python train.py --train_examples=39062 --downsampling_factor=8 --encoder_norm="none_scaled_ws" --encoder_stem="single" --encoder_widths=[64, 112, 192] --encoder_residual_scale=0.2 --decoder_norm="batchnorm" --decoder_channel_attention="eca" --decoder_widths=[64, 128, 192, 256] --decoder_blocks_per_level=2 --decoder_block="basic" --decoder_upsampling="nearest_conv" --optimizer="muon" --lr=0.0037 --lr_schedule="poly"
Rows from block 0 of the decoder of a small spectrogram autoencoder, named by matrix and row number. Rows with one number belong to one channel. Each number is 128 + 24 x the weight over its row's rms, rounded and kept within 0 to 255. All counts start at 0. Numbers have three digits each.
Before each channel's rows are labels from the 100 clips, of 14976, where the channel reaches its highest value: "top examples" is what is common among them. Only what is clearly more common there than usual is listed. The data: phrases spoken by 400 fixed synthetic voices.
# convs0: first 3x3 conv (decoder.mid.0.convs.0.weight, 256x256x3x3, each kernel summed), inputs 0-255
# convs1: second 3x3 conv (decoder.mid.0.convs.1.weight, 256x256x3x3, transposed, each kernel summed), outputs 0-255

top examples: child-like voice; clipping; thin (high-pass)
convs0.48:095126098162117131165137110141138081152141119096115142147099116131132126140131147162148119087146193122152128171135072119112160122135051085088114103098119141103151101090089115152154128123155143159153091114121146107113138105143086120106135123132120154106072128155160096174141110122128116153114096133124148125165142096133138171134143096119117126120126148136081121102106116139106100109124090109151091099114119108124100168101118147057137112151155111088145099058126110113121087140135112107135141136139109112109144152149140116114126122069147127122094154074139152121122096099110108074103096140132143093113150113131119126100146117093123123149131143083142130137151105107125120121131146133162136103111111140085118102131115103156098124102166111100143120112117118100121148092118129
convs1.48:100171118111114107139115107125159140117107104112138122138139139127083139127136097138135147111119121119127122117117154076097101106125107110119157109151113150156097089129124134137127125128085135120119121098108110126194098132122159097097091141132096136156089124152115110110137144130128107129127117144087087133117152089097100130099079106119107104154121149162098143151130120135127060093159123082120124136137126101137087134086146134159142138126169155127079105134175117100104132132087087153102170085142111148123174127105133130111132099132089081088114122129145096072112147113102171145128124133163098126124138127111108137142113096133129124072093101099143133104106115106133117165112136156119113133154098165128093141134131114121057157110112091099127186121124078101108131097130123

top examples: thin (high-pass)
convs0.121:102136119124119109162115143132154110133126090082131125105130099091141111103089094153159096120121096125126112127097123123136130085139174087077117106126109145110149096082136146136130119136086114127091140095136122061112107134135080124134156139134117110143164123157121122100135061141118110129117088129141115128137152138092109127087152080147103142124095106139097134150115118102127134107119115119138096136172124118148148122110116083137124091133138133093135119113122170122113120135117089131141144078118089117139147163114123115163123101136139139154147094146099079088154085097100130112128134151112133159116082154138128129143127095137083080135110145119083131128128145159127160091127120083119146110155051075115130122129112105143101110113112087117110084110115130179102150162148100
convs1.121:115161156104112142135124102125153138123140152115148131193107148121137116112164127188159134094138152163101141095154125124152137125153140125134094123128111144134122139113144101103134151141107143104132088198141082161128144126098149153143098138119077127158095118133147147129135137145138100111152178152108098151145162175087090113118139096120101178153132130071141127127113154101155097120149135138113106152116164125090125148092129144182104089100114114104163161120131158133161120189103157135150107125098117086143129166100153093114147096157095123171143085097169123086113123147103128123150163140126121112124112122097124107144098150157156130112166136121124135143122146147132135120114104113151120085114105133165107151107142105152115179129149164109168135093129123144116159130120141

top examples: child-like voice; mains hum
convs0.168:112137105113141116135121129127205136113134120128106104109110112101110132117137119119162089137120154119145091115092115134136095120136117097109101110137155134172171140122176178147097152147097125144112072088101092149162134150114083146119132119067103158121083150125150135148136085118131092095135150119142143096141107116124150122107127089120125121145133149097124154120164154101119167136123119130111136143117143082119125164135097126123049133127136119073110119076158141144162123156133121134127109140110138099135137106106085127107094119102116128172144106163107129090153140153153162127135104122155172173126124109090133125106125153092104151129085155127102135080099118189108163120109124123120124137142166141106174120122097138113121154145129168127124152125154153102078147127118145
convs1.168:114131096090132163144158106145150127134122161099124113154107095117129133114126139131139069103099137158122099133124103138117101109144112118088121149089126134104144133098129143161178101127125110150128088125138147079105119130119138141143099151112123082095115156096116128171149100093147119143149113110085160113089182122131165126188084133094126169126161118160126117133150137138109113155131107147165129113123145106124141134115085154141103089161139155110137117186119118111127143086123122154129118144123093194117128127152135178113099132099105170153097084134110165130132138139140125105133110097119143077109123097132133162146122134157067178127076148152135123121125121159139125131130118081104161164119139070135130089146136121123173097136124174123127140165121133132109157138144123

top examples: child-like voice
convs0.58:113083152151112089171132117134175085115130134137117092144105092083130138152106076143129089103137134141094123142108108125103149126128152093161144094140125106128165123128090137114111127127147124153139109101117158124108114157147138140133176102128131129096117139145208118153137128074143111149087121145165119144088156083131143121137111208143162101138070094176126150156148116093102124150123178144125114135103099155116081107106140131124147081152122141106111138167153120091117127125131100145082130158114114103095107127135117161159104133142140100123089127102102131138152080130103098137106106141142105095119141087149122111146128144150167131134102165154119137138165101110140123133092143093148132115122139094128109154114095120153100108131132109106116131134090098140141095110140134
convs1.58:119120111171097107163161153077159116130111145123153080127125151119130122152137135103108110155127121066082110130125145193095136132104153108115099161139106160105130120151152136110124148117138129103131098123064162135117108166090100114110096147102147118122074121135115120136169136122106116179162114128120136116148100131101135131101083147123124101151128111156108119120135127157061127128187146101136138144105095121120134148187126117138161154142155132108113145119134115139086102155090139136130129130112110155123100120127126071159116126139090097071134127151133137119107113183139091142138147092156116120134147111107137127147134116125156118085087167155150131117180083087124109145114133102165094166115104151129105129109098124119143112120109158151084137120151153101109144115151124

top examples: thin (high-pass)
convs0.75:137149102112120133107108085117101118188128158136169161102154181130121104113093111083129143163073132131146135112148114087106116108135161106097133144128106124099160075074104094119132082097099126124118139119152132071104113097126080086168100154108135167126153137137109124127138080172110091150138153132135103123163124125126096105132110109118116098126110156131087119094125120120138151121097110099122133079128124130161175147132120108103118093143159113116132133153107124097141127134111129133114096131127146152166156165107149120112112158115126163130128122101153090122073165103118099098141126113089107129122134147162140153114136107113089134136128082109089105147126125115130110082081172140142143099153121106111107145111131091130092146120124132138094088133116114155119172136119167
convs1.75:172118083086150108113167112162141116140128138120101115150112125097111106133112125139140107114134119126085104092144131102126129150125122155105068112112159116101107105087139145147128091139083145133142114131142108146093066143118124107115142151136070096121089139134150109136110122144128106144076150158140099131149105123128175123105131087101089144139106119090139076087115143132084129176093136130107129098162126142067084116089168093147121179112105114118074116169109108140142138075131116115099127139140130145161077124100126111117113112144125139145134157114108157093127141086092119117119164094128150112129102108099124156127129116120116087099128138125104100132111102127094120126128096132114125099103109084132155108112130177111090170129157097098106159116134117121118125123126151

top examples: clipping
convs0.50:150152138116139109097086104110081113102115147118123127150135167159144143113112160117122161122105152121122134115108108129057123147150130133152103141128114116123142145150154118163143133100166184130107150152144113126110148145048116154100113161162119120102132151130146112122118149139118140077094170100144122156168104144132142123146156072133158143132150126133091121139119081162109158131139140071120149116122143094134138142044146131118126120116130118153102150106118129110131165082159093128138106143112096161139115099126151123124137102145088128145100125151102131143161120127146125110144151131099159124166107127129155097126108143127124130099116138140110077139135111136069122110176130141142110178099097131055141119090111119089119109136087099116114136112122134160167153140093157
convs1.50:128121123118098139112131141096069075119123105106114103146132109122123107161127168141133103089125132093073141102106123093127116115111094137108094102121155130108109119099108145135082136132092148159137107122101141120098115133114092150109110121136113112104101120101106111167085136124103111147109126129133111120121137101104135078119109135104130121127121109130129119094123125093114113152135128135069134156121127105083131144082108112114108102137130113066108131106081154127121141131111104076127106116077143112058095121129106120105080118131104061111099093148096115146164127131085087117128099105111136116132132149100095108119122158088067098147133122094141139124112088141143103102115138120149113134134092113116106103121079109159122075101105123106119155111114142088074113161157115

top examples: thin (high-pass); child-like voice
convs0.130:081134085137133098130118150097137098137145120095162092150085116118133145127154140141137166109135124115100104090104111144150117117105079127095133118083140147102147102137179114127190084132165169128145118103134114142105138116106132112092138104116125104129140075142154130156141099121129128081134126133107136125108137129105116122070171104123121141130096129119146169151147074071096128076155115068151107135078127137147119122072136101143108121108144136156117141137118145152112123156141119091168152127115128120153135155104126169146094158108136115150168142125120122090177097115137103128132079142123126172080141146132108120112137123148123133116126114138113111143111119144125131143103106135121115136171120119101106111132124090126114131055147170128101085125100100137092141074135106
convs1.130:105145148158125112145118166082129179136083101139109110126124150135119117099139119136122140144112099097156117158135131100119090101151104142165097113123117160104093098155153167096141161115138126153133115088122140118149162120145115112122164125100093138121096135099154146088122133131130134135142115158145108104127115133131144150099125090135155142095108160119142110118155069122103142129139097050151138171124131102138090119117124131139151146102158142153105070157132084129097166140106092094139143124114157128110117087118115093125127137129094134107123151190101138108152120187113129145128102142122103137141139093133122109109094127089147147079083119137139064155165111126158117137129133123159106100127108167152095106113140091125094168105164158140077116103143164120127096115127120

top examples: thin (high-pass)
convs0.241:104128149133145112133137132085156120145084137098129118095118099147130091107119120105134114119144143110133058148135111111080119108142136110090145130116152131137130150119129126130142115122126092122101134176137129127121145126119131104106119098094155125109129088169171111159106138156160117117109114142099127110135135105125100140146128159119114089172131111100113142106181125106139149149120134122139103153099124127164164134173162117096158132147135134141120123108129141104121070153136152078126141168112052118112132062103130133146148130114139132157138151099152130158113141118133079121070095112080106133112119125112177129131134163142083147136132136089156126104142115198166106114115112168176129135142099148157148137064122098169145152105104129172096127162112153103154145125138145
convs1.241:104119130138136131129143162098108158154135136098115133104119177162104132118147157093103160104078134095081115116102158113118103113155133115106129156113140131107099107119153130097129142138129123149125169049101120111124114123169088106122152102097152105119090135120131129125094147143142144109088094114131130103126097114157114113135111155158112071113123114137115144076158077116068129107118072153110126130111132163136098133136112125101131135156121120109165135127126117114104114083113128123106124092178106107118071116146125086119133109107088116091107130137159096120148130145129134101109144154089083142145129134112134088141153089137109124109109148104140113131137055109142135117112114134134139064159132113130145151095108109111148116117099102139095097119207138123124112119121167

top examples: clipping
convs0.111:093111110114136122143142129098147118135136105082164109124099102124131106151120095099126115132098108148142124127139099138082136118120097115092126151109123112160138111121130124157124123128133085151144096128124139104115120101133105129104115114097126121088089094097139111117109150125132128131133169122144120136134133095087161164116127141064120147119095150114122110160122131118108162156101153085110101092100140121150140153100135132111095109115119145087111117116111101071133070125121114129186184127085130152118123122140170105099096146177107129130134096126124117110127118101119148151027083194113111108130139150108156139113136122095070136143117093129115126170168129127077149178081136123103127153141124107101144110144075119126140119130123139098127122129166089130113158131095125
convs1.111:068151134146115088145113146149124093131138140142110129136141125142118107149144110132124110117119112163133091125135098093102148103115094124129117082125132153105104104120099147137129109084132153069131163095152112094148139109125105143134131133137104171110113100147147103104109127159149147100109128115118112093141069069116178144104089124123109108143084164133140104097137110125165146098109163136113092169140100132153110166126128102109118133108167130164130086123151120137093132151102120136123098104116129110099114079105152121143119133167161081108149109136152113131168153103133117104139126110121146090103146152111138118125156140060092150097147129141153150116139094132111110108119151088110136111164108124063127097136102134154113169113122178119087163097118157111138118158099080

top examples: thin (high-pass)
convs0.52:151151107134130162167100156155127154126129121151126131109168114169118119148105090145150128152118066111132140107126133099138113160122154094166058127127103138131100119110129058095082098131151103128136122122114151096135138185153144103157113173124139147144156145123105110143090147090096119119145159112147166124101125146106158120130138123119130109104156151110129117113122095147145122121137177125113109120144116126116134088149095131141106138107049096108083122121119108138090108050072137128082087120189097145128104127122107134108162103136134108139113143078139127141094122103134128126119123122143102128117125147097131089117102076131166144118094129091128128163131134109160118137131104128091118091077128150157151119132163118100131158128140130136117123150132101149128123149145100
convs1.52:136146142084143129116133123127125159112111149099105111133143103139113103087081139124127108136113137147147147128134090112183138146131144134122141120128116120144131101112121117144115050153143126139117123154132171119121108126146134126141143112124120134153124139141063055165116131111064057168123127125106157138095128168129130065099136165141083101152104141094134141122104119121116132077138133134111114111135113098111121074148147155116159143084098126151127129049168192100126112122159099116099105093127126115114134128164128116090141089144108159112112171097135129147097111137108127135124086116141146124145137110106118138126117124160085113121126121098098128133116113133142142101138103182120109125126164107142117111135108144109137069094119103161147117087142126103090158115143136

top examples: clipping; deep voice
convs0.152:117148139143141091160123150116097115098087082067119096121109072164112106115131170096102117107141126138086144163168096124136147143128131140128190174147107089154129118145113113122130163113141107112129150110133175139121132127083111073159152081143122116111125129107087117102124146157156171119140141095158135095139112103143105150116091115093101128144104150094111129119155134117125150173120148134131152140146138145126115168090169125139140162153103151130140125148156084113127126133124093140110130132109131108125119131132136128113110128126094124120122104150107113066152131163108151134087115117100094118145081114150110125166118130109139134184077108156127145118125172128125141157150126090144090138123142090138121167087104096092138130186086111112128144096098156165124125133120106
convs1.152:072124148141105109150127112106076152153093106117134108150101090157144128099089137122106166137129124128122140111168163091150108076129102122158126115127141120118115129142085152144173150117072145147158152157088125146157107132092144103109156134134130115191126118163131133173159130103131158110092091151150122109125131164097116185141097097114121141156128129138090123130154107114119124181112127170135098130140138102159118075134156136113121094168135123118124128120104138148138124122087153119127149156094097066123111142057139159128121154070096131119121144159107120143105145151097123111133113129085107139109115151109109133138157128131136138174095118179119143120129124136138123146125103114120106078133134101151107145126172066112101125150131111142106155110142161115108124121129111

top examples: child-like voice; mains hum; clipping
convs0.80:134165130132090103126127174083126126144126118102125135112094070126146129148111129134105168143118123163076064122073112097140142167093106106116127125132120105126160120137142149148162159098129102114117140155109157127107112086139123159112147171130091151146114155150084092141180146141151142139142134126161140157168137130130150099129154115157147106141100173094146136115133084160116144122166148107116120133148135170132156130148133162095146098101163142122152093117144108141124124140114139110129112122146142076135104114152129133125105113127142124090096114143118117144110151132117139115101088133147113102118144110095158080129124104089118119132173131140136094163130123104122105126169145125115138122147117104182114167150126103120068164060121136057100120099105105109099144152152147
convs1.80:101141086162137122125118082138129101175109141142127088117166128125146150120094124135109127110138119198098109139158151139147116083146173111080087131143163113191121097115110133121133156110121159121114083137165123129150141141095192118123097143161090113110185097109143122095149105135079162138158094105132101152138098122118137180141153110098136113149105105145117047164130106122139125114123130143101129114139113135135127192112109126109113149133146145134104114128110122133123131162148110158103107137100140153110191118109121110130133133118155142133158115090139101109082129113102138127107139156133084141111141140161110124137145137085119140123116109113140132066138088174109119063137154142126108153134142123115112155132134090135121123160103128143104160116132123109122092139128129